Weights of a small encoder-decoder image transcriber: 48-pixel images, decoder width 256.
Rows from block 3 of the image encoder of a small encoder-decoder image transcriber, named by matrix and row number. Rows with one number within an expert belong to one neuron, the router's apart. Each number is 500 + 25 x the weight over its row's rms, rounded and kept within 0 to 999. All counts start at 0. Numbers have three digits each.
Before each expert's rows are labels from the 100 images, of 14976, where the router gives the expert most weight on average: "strongest on" is what is common among them. Only what is clearly more common there than usual is listed. The data: numbers of one to four digits printed on busy colour backdrops. In brackets: how many of the 100, against the usual share in percent.
# router: slot weights (encoder.blocks.3.mlp.router.weight, 16x256, trained with AdamW), inputs 128-191
# up: expert up (encoder.blocks.3.mlp.up, 8x256x256), inputs 128-191
# down: expert down (encoder.blocks.3.mlp.down, 8x256x256, transposed), outputs 128-191

# expert 1
strongest on: on a plate (97 vs 40.3); white ink (26 vs 8.4)
router.2:507468504470505507481492494524504509513476517523489514471540490487477483487542508505499508506513488446525559522463536502518524508482461520513541503485469504501491518461530477485552535536515549
router.3:511469459474522538499476490484514500466535488490497521445517514474515492520510529463492508487480490484517532531477522488505505507489503536532543512517487505529469551478509500486519481501496515
up.0:514485500540491500512506548531510453457531512503476515517487502508466487502493498506472476499475512509523488525533484519460530519501479536483488476479500485514507476506474482496562482524488528
down.0:498508494496520479505516484467497508529479517519502567487451515512489528517467492492482481480485537477499507485499494505464493489499464525468470496494515536497498507482517537469493577520489510
up.1:485496433514521523502476531481521502509508493452497491493478513516515505441495511494504489457508498521484522476501485523484487517506495465477493521504504567495495472519510454542503521516518487
down.1:506482505485461500502531498472486467525475488484482522508488513480531461493514495501505469503592463498484479510524478462500470482481516498504519468496501480518521503502456445521493530477493477
up.2:510508531480523459496481554506515501519487501523491503507530481544536494523521515500519499520507470467495488498536508489527450499490478504509531520499457477496515463543537504485490522489492492
down.2:512469486551496481524532499470479492504486469553523540488517468502510511498428523525508510483484517494481479506470530491518503563490490507459492477524500540535497515517461439510473459507498530
up.3:485449494505442483532488533512501504533481479516491479466483494454485531502472498499536522429491476509478509490494493488499489545501493496499471508508499567451491474529519476519519493462514520
down.3:492469485441504531476501497450489515508465471472485471519497496547516519490529485513489518504513504503496484470508498451510558492470534528519476521492492494520522489506432448520527518502488454
up.4:482491494494486486510456505509464546501493549528485530513533525520519519541505481496484490511475470497485493502528519482505479481483480532529483479487478485503492517525543518484498492492468550
down.4:510489492507509491518501524486525500520461535503518510505529504480493515510461543530485475503500511485501506488457494539473485493532522499503528458511513496497495474542502520489477523474471524
up.5:522501530470479497537523477462461503532474532491478495505515473479485548416493517465492490500470496489550540522461542509517550504520492495500506494568515477518509501490494510471541491537517511
down.5:556517495519532521482464485484469486531492476496499536504513559534517511505514465498529502487529494524442494499485480501528445486484481530523566509558498492565502531546537494554490465510489484
up.6:482486516485513489479507481513548496491487491436536484504506467516495486472509491457525517510537469500516479465490494488483502502513517537505467496496463485490522540509484495491479456482455512
down.6:502488508414429503476515476460527500501530499515501499503510502510502489534460464508460480482506489515456488530457539495500468544503480482487512518521483507493469493465531499486484497526486545
up.7:488499503520499517500491524457525495515525480517489471475517485533478515457497481478531466469453489519521517514486455484478462514555482516527473502482560516458504482482519493487499521492519503
down.7:511480494440498487500526527489473480497456508503474520489494504515526524507525497513493483499509505459527479531517492489502510493531564486505537512491503501539513457447469530469507496470460510
up.8:506530547511475494509499518517522463498499524548470488461465503533492505511528493493497516507480574453451496477518449514486462463508500482506526506520536491485484462492493492460480479554494509
down.8:430499459466512512521521477492499526505463531480507505527500521501522516491505498487494517522505491493544490502502502512498491500500503477493492501490499476457527422528449502492536533448508457
up.9:514518483498483500532475495530534496440475542485527480485516488473500481473460468519478514484505498524501498503505477495478499503484481486498488509493521473491525519491499467478537490512547541
down.9:515493500472484499490524521452521497524496514501461498464533528478496456535513485488499488453505529497470551465504498493461510443494501502472513476484489516514466528492469522453502502504519515
up.10:487519461464479511513527509486509538519480528503538494475495485502506524489515496499546518478478487508520530499502531534490490471484507490516521521466539497511520497436510510495538526531492496
down.10:497497508525504456534523481458479523500497494519448499458501430454544504506529499493484512510520483521544469498529465505505491482506515522496516501482517475510486478506509465530499471508505522
up.11:499502493483499517512525498520434563481495521509498524515484499518471472529522510461502512497528498537464479472544521468514526520501479528519504540525513495493497476505502483501479489551535510
down.11:495487451485463519467492498492450515484519522484491507503505497491516457543508462493509495491540490510527531513489512529496529532488524498513508516484531458558525532485538484486511537505470503
up.12:535481500520470506511499501492504561553537433519521481475491473509468503497481483482531483491470474520504515486469506523494531481504547521494468544481496489484501494489503490518607502508513507
down.12:533551486546520492464513488501485451533487502484509553551509507522538480433494525524520493498485503457469502511496491536471481519528509507507548476523510507497513462515507454494492502500478472
up.13:549546512489490540509512490477536504503504505482531533515537544516480512542548509447501509498514507479506511450461480533515511510484539504500486490476476493495526447484479507537496437510491491
down.13:474502498495507479500455492516521522459545509460520509533495473529520494477523476549482524511565520481497426489504537501510487494514512508519541459482471491509494511494484479491476529505472501
up.14:525515509496525530477466509487502452513491474493541526498521458548466518546502487522553510504477485529515493528515408516460518487496499499457485511491515525470520447544538485497522474521518527
down.14:460479453478476513444503576466524532523530513519517484518497484485501496488489479501531499522535486474492487507488489526510521462503486498516515490522495453468533525494478501493485570521464467
up.15:517523479522519518501498531504479465474544457489523501464458496451550547480521485477504506468475555485514518494472543521476500466519510494536509542530490534571473509512488491505496505491494508
down.15:496501497525501494469491500451514481532499479484543494520519507460452479511508494465478519526501474533526503504551490505513506497508464522533499561465497492461477496493465501518493482482505458
up.16:476523521479497488514515440524532494506484495475476506467501517519498456508492498562512489521469510542516462482509496544522455534501478512454524476539486510528516528527510543504492557505445498
down.16:485495477481518461534514527505518490517466489542493497521506455533477484526510470536469510504487527499484469529487502510569463545516471483505500513535523515494458501471571494514514492537505470
up.17:506487474490520501476482521533491476479487462536486494522510554534493505521528509501522459539477522494512493514497506489455541530521500529487469462495535505532528552479531512487472502507518472
down.17:499508502439473476508556514454515505497524477517518483498480509461430454520506489509500514447530561526517470479555447483538494445497505483477491480514489520533514473485483500501501517504491475
up.18:519519509489534532504471526490532510491479512483473488503571487505478516492493487479533504503454465516524470503528482506502506484502529473495548534453506503519466481485510482488525510510528548
down.18:510496490518498486502462496463487477497492461535516521502501490511498495500540524491481487488526536514493538491485543496530469452495499523564516481485484521511496495520454487516421527442507524
up.19:522503481534531470499516529478511507484502459489481470489490459517522519472467453509471500486493507526462511506499497499469498536508477500523485483480523504499498495512540432538518548507513433
down.19:518483528505500497513527469472468457477483514505467492474467488559492448472521530517461493495491458493501500523522504462489537476522487520456474497557506478506508560507474481487515459518513546
up.20:479473532528479474542481513513459530465504481474486488529568519488506497496483501496511492543510507500493496517502494505516524520523521506524483469524458484510503507465503470511505497516486487
down.20:439499473461420499528513521502498503495504524498522493476461557478517469510482543501503473504508517485528483545457493526489478490479439461470456454478497494558491535514488503459490508479500478
up.21:543514480490487538503475547509497443507473505448503511515529498511494544482475526484482472474494477503559531523526503478510512511528498528506517433509485507486482476516496510471453487556507437
down.21:488478462508512489494501509474507479486509490474498504528521525481509511517479501533555491505502519507511508526478531497523461538505511457513479447454524507530503504478510513459473531504494516
up.22:485466506521563541521490518508485535519459525493495522503479493508500522520481471558495524501517509476462494461520456469484483527529522499464480484486490476477546509509507502495472498506510555
down.22:502518500475451531460516519519523511539516512550494477496456532520505550527501488508512527501507516500501521496482519487534484496477489519531530467472476453536562459519516553525511537486493559

# expert 0
strongest on: bold (98 vs 46.6); length: one (69 vs 24.6); blue ink (65 vs 8.3); teal ink (35 vs 8.8)
router.0:510442461495494515461522527502528518504504498502503516462530507488503551511494508468535498519493540478501531472439491513521484517502476556504501547515498513499484512465498469503484527561493486
router.1:539480464509482546503505504534525492512465479484496507478525487498508487498532471469529488506504518467511521508477479529489484496495459512459490543546497469502491522451498460456517510552504491
up.0:551500503511493504566548521520517518502483465492487479509492492518537464439494492520514493489518491518515457414514467524498522436545471490486507508497529464448541500489511474472530503541514516
down.0:517509491479505482480491505494476491534474517542548492488556492507512513442460491498500503467504508538457488500487532518478524503518501503496531500458494491507489492453500536497486481514561497
up.1:511426521486465526495441491483525462517509489503536521518472471512473445507501486496492514526494479497482527527488550473489460527499498500512512524512471498515497515492508478494526470498520514
down.1:499520474472511513471521511473458521460472473529564504521528483539515500508497479520514500516491476515494510509522476485471513487499493481501472491536461509513504465537475504536463502427494480
up.2:524479505512506501500522481483510502489531504519433513441500439497552505524502529491508502487503503532486438504513477523523522534491468454503474511497477493446501493509516494518520531516530528
down.2:514508494491474495528539504478486489536514494527492488453490483511521504507491512484477504519501534498520513490501460536539505522496495513492558511464513489534493489495515557463469496501500534
up.3:519500520535451519494503464457514493521542513485523528464553461500497482476501506463455493475496480506468454468443517505485488502533480463458503553515479474524497489478460453503509488514468478
down.3:494491505513498476524515503492517521479517488500498453496516478471489447530507482489471468499516529507512491522506492513487523497519523543564488476516495505474513487453434512485490497507543509
up.4:481491499460521492497465532510516505487542506504516485507510487503516533522532482534532520502484497481492527463443507485521536498473501503515479541528506506491511508484488458536501487493533481
down.4:476475476562512488559520502509505472510430487510479475473511536492487459460493547501449497485541488471517471488488475485473499473484474432509520516515498500521464514439507549505507478512526485
up.5:489499479472480488468512509475531495531476540465511535454545523484518481462479512493521489510491491460475473476516476547475534477539491468528491499454527475456486513487506494489453516523486488
down.5:514490532500523504485503479469510500467505526512505547551529515541470464459515469462504543513533441534479536504491522520509509513466504460534492520475493464488509540495572510541470502495538550
up.6:509452495493513490482507530499533513535487554501499513470503501501474511502529500499535493477523501482472526478435485497524528517523462474509519512518448521489465525523553524473519487488487532
down.6:466484542511500494540511547462486444485463483490492505505528517500476511469509513493471509477512526507532515488514475531447490497472499479523474491521491529478486535468443495514512465465521540
up.7:467540490525430499506488462486498506554480511552525507511520506499521494491549516495522454509482503495462476471516522535501494510486489505476497516499472521455528518459507524506493515505558523
down.7:532471533514458466526509476458525476474522442497499558500453517556501494524523468467510512524512484494463521510518472519546496525488513470492497497475506493498453485477548518518500521511487549
up.8:496463457493530498517489501478501520517468447464517501459512508483488551547522470552480521481518500490493484530520466509490540470505497491512476521492469515487471518515496496503496518488484524
down.8:493493518507508508519504510502498427519503525477507486494540498536502438517469553465481498508522502514482499485525497488498532508525469500522538499491512475532497538481514521485468503513512457
up.9:543533506500544518497512455510497526527562494507490502498510537498527489507548507511563523525503474489527544509488496516518512488517492514467520511516477496467505464497485475518489518493520541
down.9:488481521495504510519453532464519480529510451509451500484477516477499498508508514469474496534505575506501472521468484507524494512491479495476537493518495510507465523477477479466510453483524467
up.10:488525480568494478516463495508470522493500455551456462537515492519503474481465479514533474488474490482509477478518491497490515469476520502486563521483496493510493537460500491471510439506468557
down.10:565488501484535450510451461491526476443512487523502499469488526532530512507534512461499506556489490484544531513466498490488470530527480453505552557518486487494504507496461498484545536447540504
up.11:501511490490494474470504496548525514479500506517539483518537478508531480450517502491527463454450507452488538518488495538504471513484500469501550523478506528492539543489497486542501497471517523
down.11:453567519499527492508497487485488515504481523513477541455509559473475487508474533451467476499486452516487509472493440504518523502494550490452469478530497484504487486540478491515511466488473525
up.12:490475498449486482530533463464484502512467502478483493507527481482493507515519502504453515494535495534474496468482500521499495473507498440497489519522517501526500510508467476487562484482474543
down.12:490457501473508533508536509492490494515565466519515495526562513456491500477533548500520509487498545507484498501517456541536550503445499512514495535501474519444516529491458510498546480508547480
up.13:466459479531478461461513498502486544500476500489493518491507554512506514519513502530467523459533507515528511509473529503511507502521484533506525470564500505512473557497470477523521553496475468
down.13:491496497529488524522481535500499481503485532463462500546507538450489483479490535470497487505483509482538505487525500513517478474501473528540533439469496483480517498532489478475469520517503466
up.14:490483537524503486492496548531490573536478541486531533527480518458481524475503512501491506501461525461483505532494504525495541502523498501480530479486507458486510470508551490542521501530526457
down.14:527506480508503499528444525492464436475460483510495499482465508431513458482522501513509489538529571500504542514482495501491460501509548483530481484463473477487488486501461489512473507465479493
up.15:510525510451497483515511518497521505486475484558536505517458482523502544492517512482551525507468490518491515499493485534479496505488474539457444569496482542491483505495495479541496537493503566
down.15:498497523570537516500502481498509518529495509432491474497518514470515466485528527481501505478528489468479565449528498546496463509499536502545499479490488459484484519470487520509486517489507501
up.16:506496510477500512478496552494513512477522493495508566545493497451515513520508505505496494516475497477494522523450549508491434511521504505483511424495523453506481535517562547476490513540512506
down.16:478519520504522486516466477500501549509500491510500492476479568476466522524532466492489512512520482485501523486480466542490496503482501537496521492479485521514496497469503506533517497489505509
up.17:531503527522501476543495496518501508468471517537476476529454499540455543473523489534487514519542519519483442499493521457496427484479524491504459472479516535496479509553516502472547502479486508
down.17:482508492507489470519516484500434510536509480493487506461496497491530479541497518504514465466555495495500512493502491537549515488472548516451496480482483507510558496534457494500470503497518475
up.18:514433481478493520517517522517508520536499535477469516536501495486506520495550477520505489468483499526522453515502517532506462565560487504494466553522488495478532519500517527492492501510522507
down.18:504498482474532508519500468504519482517510463511477464485494552489552497480508577435492480506501465485469493487457496508503513450503461496462484517528493507522514520517516480520520494480520495
up.19:455479490513497476533532525500485512493479493520530501473510461532517514460518504504528483495515506496554566506473513485497538540510479504518527508531506456460515523524503506547540520472507528
down.19:506481511539493497549506501481506523492476478557501548525507497491499508490525476512473498524506469495496537479523477487496479536485496520472438488527502490479501481510466495552485507486470519
up.20:481479473532478430524507513489485537445528474480503490527521469512516480495468484520516487468529456508476487455468479559506534526490473511521515511542505462466485571502479453508505467553438508
down.20:472506516486462512524517493485483498487493543538528498501571483509513510498515422529458481527489483482445473490535514502452471472503509477491436537520496502491495478514529531474489530515524480
up.21:513535503508473504499488511515475569483497466525480496480511461474531486518535511488490500467511496463501509497510469538540457492493476454472539496536478473506492506501499510509496530530469491
down.21:527557535521489511516477479530496544468499501535500464526500495522512493516506411544500495490481461497504515489481547475513498543498532457483464497507459513521538512456472508484466531456492484
up.22:502497505512513528528514525487519488479510458457551479506450477553463483489472512479483504505519521528510531507538488489483534494471482547482462478461526517511502507522530485525561500481483508
down.22:516495474547533500496472488482482490498489534497446507488516484468519494523484552505510494471502513537518523490496470482506489535498513536508532544502519505470514470513455500482503538504486551

# expert 7
strongest on: on a plate (93 vs 40.3); white ink (31 vs 8.4)
router.14:486501481494486494501498473504517502515526482477452517494485515504478491514489484514491485513502481498485492496480500505479482510491434474478517519545441491484524517501506477484504511545508536
router.15:488506461489445520472535497451496518514478488459489527538560491471467470512464527490523518493496514481521558483485519509558500518511434475465522486481503512494528508482534464480491495506519500
up.0:489513443498455502476487455486498511476544516484488466460566489504496555488496496511530471482517479504552494482525522490531497487476482498481476519496518482514519446495533461475512486484472480
down.0:496520538528513474535493499503459484500497469487508497434487497517492439522536476496472510518497452510482510458512488458496489499516541475488477471485485508510476475460462505489502526496522519
up.1:499534527532486533496484549499509503470489550454478442502512513477506498503499500476492480496530510500524493513530471519522484482527517502485538497510519480466527488511491511494492545538500434
down.1:483510477480474484496515497543485523471479535515501527512504499540487448478527478460475502563470513513516527491537499505538491457507486494511508508525510494501485463550528546517510509510543502
up.2:444473470500529530519547468495512535473511462514452505480544475526523516494481483512496487485479458491522466531477511475474515430449522522489477480443505517499461495461531488477501507533565503
down.2:522516525516520510494509489508509483498493514440503520488511530550488522494485489548500534497527473496494532483502499519501455559519542504508507512478504493492491511517492511556448461495538461
up.3:506511466509529510516479472505525487500466511499483508494502536491483489468492528543472500483486445494549491473489492535499517448500517465490488534487483532520476568438493423458487470508523475
down.3:482510509514553477491456518488532516482494513419506547511500547511495512473508484487509514459511484519450544509482528515512499532525519500491455525513479478466525499516491538510493503482449527
up.4:492494467494474440493473503486469485494530525467482500541555514536493529523493510483546489523484476492480477493490486455543501554512464519482460552531480492525523523512506524536516530560460518
down.4:498474509520507483486501486492478484457515468464442493493554458508475488507531467519524480491489538505482501510501497483497504487523461479496470520501567477544465521524484488501477523478475507
up.5:479473492507473482465502472493497516495551527500489534504499494459511498528460514497471518484578508496513501497536494513496514501465446560517530486483495484543499527482475538469509513490498501
down.5:535486477497443505504509498507488478543466512499478510459467498481515495470520513494495489545514475446535497489585483499552509443528561495537534461476507479476525447489470517513531538486539452
up.6:508535484520507509504496448452476552518501507477527500535462502505514542511465507484486497488512493464502510495553467558516477525505512503495515484510501545517515494522492448503448487504486498
down.6:504526509474506446543503504483511542479499531474498484497519478484512482513550474523534495494466512465501472458512444482473502504524507480482583529512483517472517499460537454490515487510440515
up.7:456505511482521485515478529476515507506486502496505490500551495517520494483469495512490522475483474501504502498507489499496526526534527508521568493498539525510461479500494531484494507510525499
down.7:476510515502513505508549500513515528495514494504480496499499501528537486449521458529538532514496468487488502462474473496495449522541481471472489490508486487499444542484527502479517535469512502
up.8:518491471503472507477474500444532481540536493501471494469507506518479510488520535495525482503483520508496487513511506484531508507504507523466511491474525507497471474469490521518469480472543517
down.8:514516513478514528486496496520487522525463506522500483491452437518524498502475471521540483480523512515516510494553489492545455490487515515492511523531513455512506506510550504499519470561499513
up.9:491500500520483483479530494522468545476529525521528502520496474471518540509499509518515537552511504505500499500527497469493516479461474503542542463516494484497471499509498465479485475510488475
down.9:458536500508517494532484492457508505504488527456490458477477491457491499471502506459499503461503528488519491508511482508491469535544474524464532524529503540499509460507482481479511535529534430
up.10:473461493503486482483497507492516498491524521518479485458561510469495510499477530518549520483467453506554440484492519503501552480470511544485563489488494505529459532511517513464472486518504493
down.10:551474488477535505493506481495516492528486508470490529481490518464491503429475482503472508486492440491480529494527532521524486450514499521468457461463495500471520512515499533470495491461491551
up.11:482481459525528489520517496516480455522512484529491474492530500471517509500542532479469462539547496525463530519504505470472537490460472516491519485511474555502469500462499479491479481482507459
down.11:482473523514500514512483472533481464489472501481469537444514531493539488503451505459485515481510492553532507499503500461511519526518490488474487484471476524515508479539480512448507482520501497
up.12:504506514493519506536490530531518486459526455465498481527472541477467488475525522511471487532464559505479528513525518505531505530515424490482545480486504497495524499467498493492550493448483501
down.12:537471479477515486499526495492529512450507502472459527500500530495480496519530495500526472513508459479549480504531490527513481493506490501527503535517509487506531466578458486535523524450517473
up.13:539474485517487472460482529518525505514550513512533473513489497506499490524511468541502524483481511498521551494499512529530507515539493531466504533480503483517503498527515482483482495477509474
down.13:522509523467489493462525509497531493494544515475471540498516523527520559500507498509498466500518476485506518510483493504404444514480503508485475513473497506493482496461519526454499532497471494
up.14:472506503518464519504526502487509493461472516494472502492458543494485492550525512486481507508473542484500485512513527421508456481496472486518463481540505435542497525524515487474519441484511541
down.14:532491503510518532493485506507480465573497547526494448501473540490472514504544506556533507501526469473493522494516465528498459482488465494554497508438525553496515513480495480530479503491542502
up.15:525513504503526484503497528511453510502488474478526507499501494519534499528520491482493511520522519499457500521520489481502437506510504501514480496470463486497482502509512517533539506476467415
down.15:504495492526498507486503498520479475452486477518496512526484484493517527520524499510471511487484508509501514524468509520510487550500419493505546527489507543480541502472483508498501472521527480
up.16:490487529471487483486514521501478487481495524518527533499479528546532475494522490514483511458447508523492513499512524535510532494508474505514474487483493501512474533537484510525540507511486516
down.16:469492477492496479535541484465528485472520416499499476478499505456484422441504512497483439481465476491514488496491492526534495465474490516500499521537517475510528509509463551470515519469533527
up.17:507501500474507495503461531502494524494509454492496522520552478524468499481535505498485480467493513468485513474473492478494526488467449498472516503543505492506485487541470525466496488545488496
down.17:502433494490527516525496522462553515511488520498479534493506527530515497489492452521530491462478451486482481474464486487489523530500488513462491518535491497518500520464492495546537515524492487
up.18:473452486491493492474435525501498502494483465485450508489535544494535497509531516480494528482497522467512502513488494491494503490468497485515567560486480503507494493459548511503509469481508508
down.18:494491489473525461508502504526512466494508450490500453512483498507494512531478482463530516491529510483532500498507537500507523510507502524529519511485511459468498524507500552487495496496488536
up.19:541501503453517546504483540487533509482469471530530513527471508557479514496481477481506498548485498508510492512506495471451522492504501483468485485485460533489469498487529534535551476506517512
down.19:474494498531535465481515460503469543510503551465482505553519472521505546464493505498478506507497490492476503468507531483478510517486517522501514516520521480481513480550488515496532495472513491
up.20:500477494481501491535527489508557553474522543517488484481559522472520485483500498516442512491515447548456470496514546523473488493523515506527482520474499488501489476489502475517488509517506487
down.20:488460489501506469508490477489488544496483475470488510472524476485547474440461509473453502484569463489444504506486475487495480471522467497525452506540479535481486521498479523520541502459517477
up.21:526520521481517511456490529515510510525527526565495482489508520490491494517527463540497526510489494495498535553517528484522500496519507530522491475503475492538498485488503480499473435459484494
down.21:503479482504503504484528489478496485502504528532489551474458483494477541523489526460473505508540519482502477505476472504447486537510449470461465501514476549482475463484484475494482530521510438
up.22:504492486509495522512459519521479486488501470540490483516490474500520484538492492521542503516509512501532479513481521523507510491534517511476455460491491512458488484494547471535538551500490530
down.22:532471528499473483456488493521495459541510452502529531529545487462462509466483488490503496499484505491544505540492514488519445519519418517552506527503500488489543483534504483518434487483527527

# expert 5
strongest on: white ink (52 vs 8.4)
router.10:479483493491471491486506554479512525527516452475470507434514501463519484480530528495504479465476494480517522506489494503547496488504454561458532520557465491532475545518481476438503510525473537
router.11:517461468459456512450528497499532492527468477490510510458535489460478499494554474496505462480477501489514526521477522542519472510457502515444521505522458517510518508474507487464505538505522515
up.0:502494490476513497502521533488491529534513516497467497505514450540468488504525461497511501477479487473472466500499471406484452556494502451478512500528458495482486501443536488478501477464498507
down.0:478488491517482520511476496500502516478457510519395504515497500551533483505533476525515488480486481537479460498527511460517515510477485538513498513546508496518513521532467512510518469482523528
up.1:512465485508507513524493518516570484495521470538502469473522483497514462512527531495490506496498509464465447487494508477472539428514487483450475538500547520517490458424477477533540516499514472
down.1:495483459512436441527502507554474483507500533476504501508482543461516491465483497491519513482500560522518485470519517468510469518503479459492489460524485440550536493528505532453521502470505503
up.2:495501535503552499451497494469514527514463495504474484486501455504509490477487520500505497481496498523504516514529479527519491490508473514466495511486496492530437494525489490493554506505505526
down.2:498513477516464543539466574492489472520530465460529514504417562533485541500512482470494492510520524488523481504506504508490485505481518510519502455496507500484510507516487529569447471515497469
up.3:534488519446489501484493523499499498501494545517540488496512494501501527507532496504511505464439517456514532484460504511481502500541511456517508470495486526473509514492486502528510524492537520
down.3:504523508486521513498499532468505499490495479479446486485467513526500523563501530522469444482472481543497506481505506452506500486465544522448461507534518454520481454461477519500503506467494507
up.4:484507488466518497511496485526498507496511526506490471475503493532480509526524463554508520499466479523478523517477476474490496573499519473486461509551463518492543523479526556491478520500508554
down.4:478509498504500517520515483485542501528493465514510510500466538500495471516550513527488479528491488497503477463492468486517484529501500502490506490567524487524484572492493510532509510507516524
up.5:514479520542518544460504483459526525475538501518526486471518481508493463506503543517484492494525509483491507497519472539490495496500518514442539506471525506446506496516488522512502538480518489
down.5:535490499538523507510447485462542489514507488492492531469518491477553516499487519486512495517464497444528481503446487481485499499525491515504496499518474499507488527508481487553471506497471531
up.6:462521511512485510479514504517534499508477524508492487505484511476466469541477485506498472508488535442497478495560501500513490488464478438522555506494502524498495493506492536512517493513493479
down.6:476451494455499494511545540487461487481509482508492510522501489510541440491502515474488486476507497484494535480484472462465510460464534497529488551503514469534471534517513496511494485562497525
up.7:501504468518493522493451507516482478497500518476497492498498494504503495488475493453534502517463486457523521494568514517509546497528507532485480491488487523515483517534543499456476528537545457
down.7:511536468462474509490521486517511494581516498514530461499513493462471453514505517494486527438471521512471515494489516507498467460518463495555516475557543522479514508451505508476488520503564477
up.8:517455508503491512505534516492524505493493524475506472482473498514504554537493486502538504477494533467511533492524503494500474503496478522474493518499533476504531505450496501497510506483474571
down.8:511482482534506491517495452506489427503512500492502520527523502528488485487466511486493498460494474516506511519489565531474454517527499498495525507482528502467518494489470505476520531519515449
up.9:518493551454545530433536544503519502485509478511521474539474489516495502484531489486569493499482469499512540498476494469508513484457493510511509526471500499516509470512528521457484459505503489
down.9:515488491518479512545453485542503493539524501506473511507497492507521503519493503552533512506499530529482542524503443480486471539494507478484482515512484512533503510531504487500483488451554506
up.10:500478537468478471487487457510513486507470499513495501500507504515481476468468451491492510583530476515499494482492483516500462531519529478482477534505528524457468499494520483498498476497553507
down.10:480496516488469499510483530522458478522520466451474517475525501508469513458496521479504511484507461497510494508527517484501496514540474490509468485542507459499502519496497554530508502502538478
up.11:529535522507520459483470482499481487505509505461532531487541534475534492520494479514518509452478497491495510476492512532473475512524523463513500479516504496524486520480478483496499500533465522
down.11:509525530516457531472505502527480452476515500512463525502518475483483515486494465525519491520523545487527511515511561500529503516513443465498532528496489506504504487546480516502515530539479547
up.12:498452486459528511480508472541504506494503505498493507486495534464469517521521496491517491499481512493526505503509473534497532514475504528491468503484517492546499530480472486501502489538557519
down.12:527478478509447523522505568479497572525506481502516539510478478473514485495499524425483498480494507480501493523530485492542473525485498481498488478562489527530509526501515512566523522500483511
up.13:492460493518468450516518476486503538494502511521487522484554485526498487523525514479490502530557494499500494517488514498501492544494511559499501492460467494512494519490499522549494515465501506
down.13:470506525448520523483484483515523487499446528501468504516526460473501530467445516482484495531481482521467506513500528462470490511522487506539531517539476534497501500503467515519477487467526496
up.14:501502480488528527484520516483528505503534469516518516473514505441539531552476502480496490468483524489471500493468497507513474500476472495488514515471501504491498535484480519504493507505475501
down.14:515473458472479502505505461528484531481514500526514488467510496549514453479516512499500520480500485503514522497491519493481510491482494529531496561487500492524544483515485509505523479522523459
up.15:531477493476478498478470472488514486483528503520523479466504484451559518498481499487522515501489495502460503485488499506526544501514558480497495493502481518456498560529470506494439526508493517
down.15:511456502486509467502503521498522535492506533481491480504498456551509414491449542469512522477533503509541472480513503528505542542483484501506506542527502482495536529486502513535535510474570485
up.16:483480544464493487475495530514521508489426555517514508507516488488480491491536485567550501476457484505506489505505445531490518490507496526509530462493511523484541498469508529504508493499466525
down.16:472487498485503473547462481490523476514509428510464496497514510524548520493487513508503503522480492560544475495490500499457472546500496492471473491522517517515529496475486492513497501519516508
up.17:501490488511490468477509476474470513527444541476508485455510463475490500495508480484533487512513514487478506507481486517508493529524480509514515467497529528510501462472508464491503498512490441
down.17:501492493489556482472478490476498440509482495506488523487484533482467533487508458512465486490466532510493489484489506505487488474533517509491519518507497478527481528510473502441499490541461536
up.18:497493478485505507540511527489520495488522519536482461492549485425526509529497526520507500471451510508493477490496487535488510473512471491459470519504497522475473493466505505497487473525472528
down.18:503474489493456513488494506506498534562498496493482507499487487534525501490521544496525519479528475516515449494515495517499498503491493507468536489509508467499526522504469493563530516491524497
up.19:555512483510527493477488475494513530482422539510488505529508505488496497501442491520517544502487528474494506500471483505489563478472511530480514507469508512514550485493563485498522479499478502
down.19:430542527522524501549517465469530490524498502463503473490494530501522525489520512512533494544479476513515476492492485480492492496526499473489502524510524530485504500529447506504462518470526471
up.20:520492497482493506526501528507508497501493485519449505506525500502517526504480486554505492522507520500549507498487489497541492528466502537516497515475475503499498454501514488510496505464499479
down.20:467485521503474545471549509529475514492516508490525487489482505467484454512483541495499489541497465527487492497499540490476538479455538521480493520533506511513489525536511498493453470503484462
up.21:473508498522463444491462479483484484510451501492487468478524429480487526525535507507506503492507507489509472486504449509468512534503533471501492510490512498508488494464509523545516519532521474
down.21:442479489492486482529484505499475466513478475499499520513530530477484505459499485490489508467457506532468488527513507474476513504530476481524474470525531506540484464490493478483517482543484521
up.22:502521493495525511490511481522482550503535529502529499524593515498492489491511471552520488455443534513523545510471454485517508486507482528485514483497478509470534492508479503522574497512534499
down.22:480500477499503515546500454457499483524497507513470488493473529528503509499521509504452481516488502506491448439526538486510502516525501494458508481507494483496472507493458548497501509476502474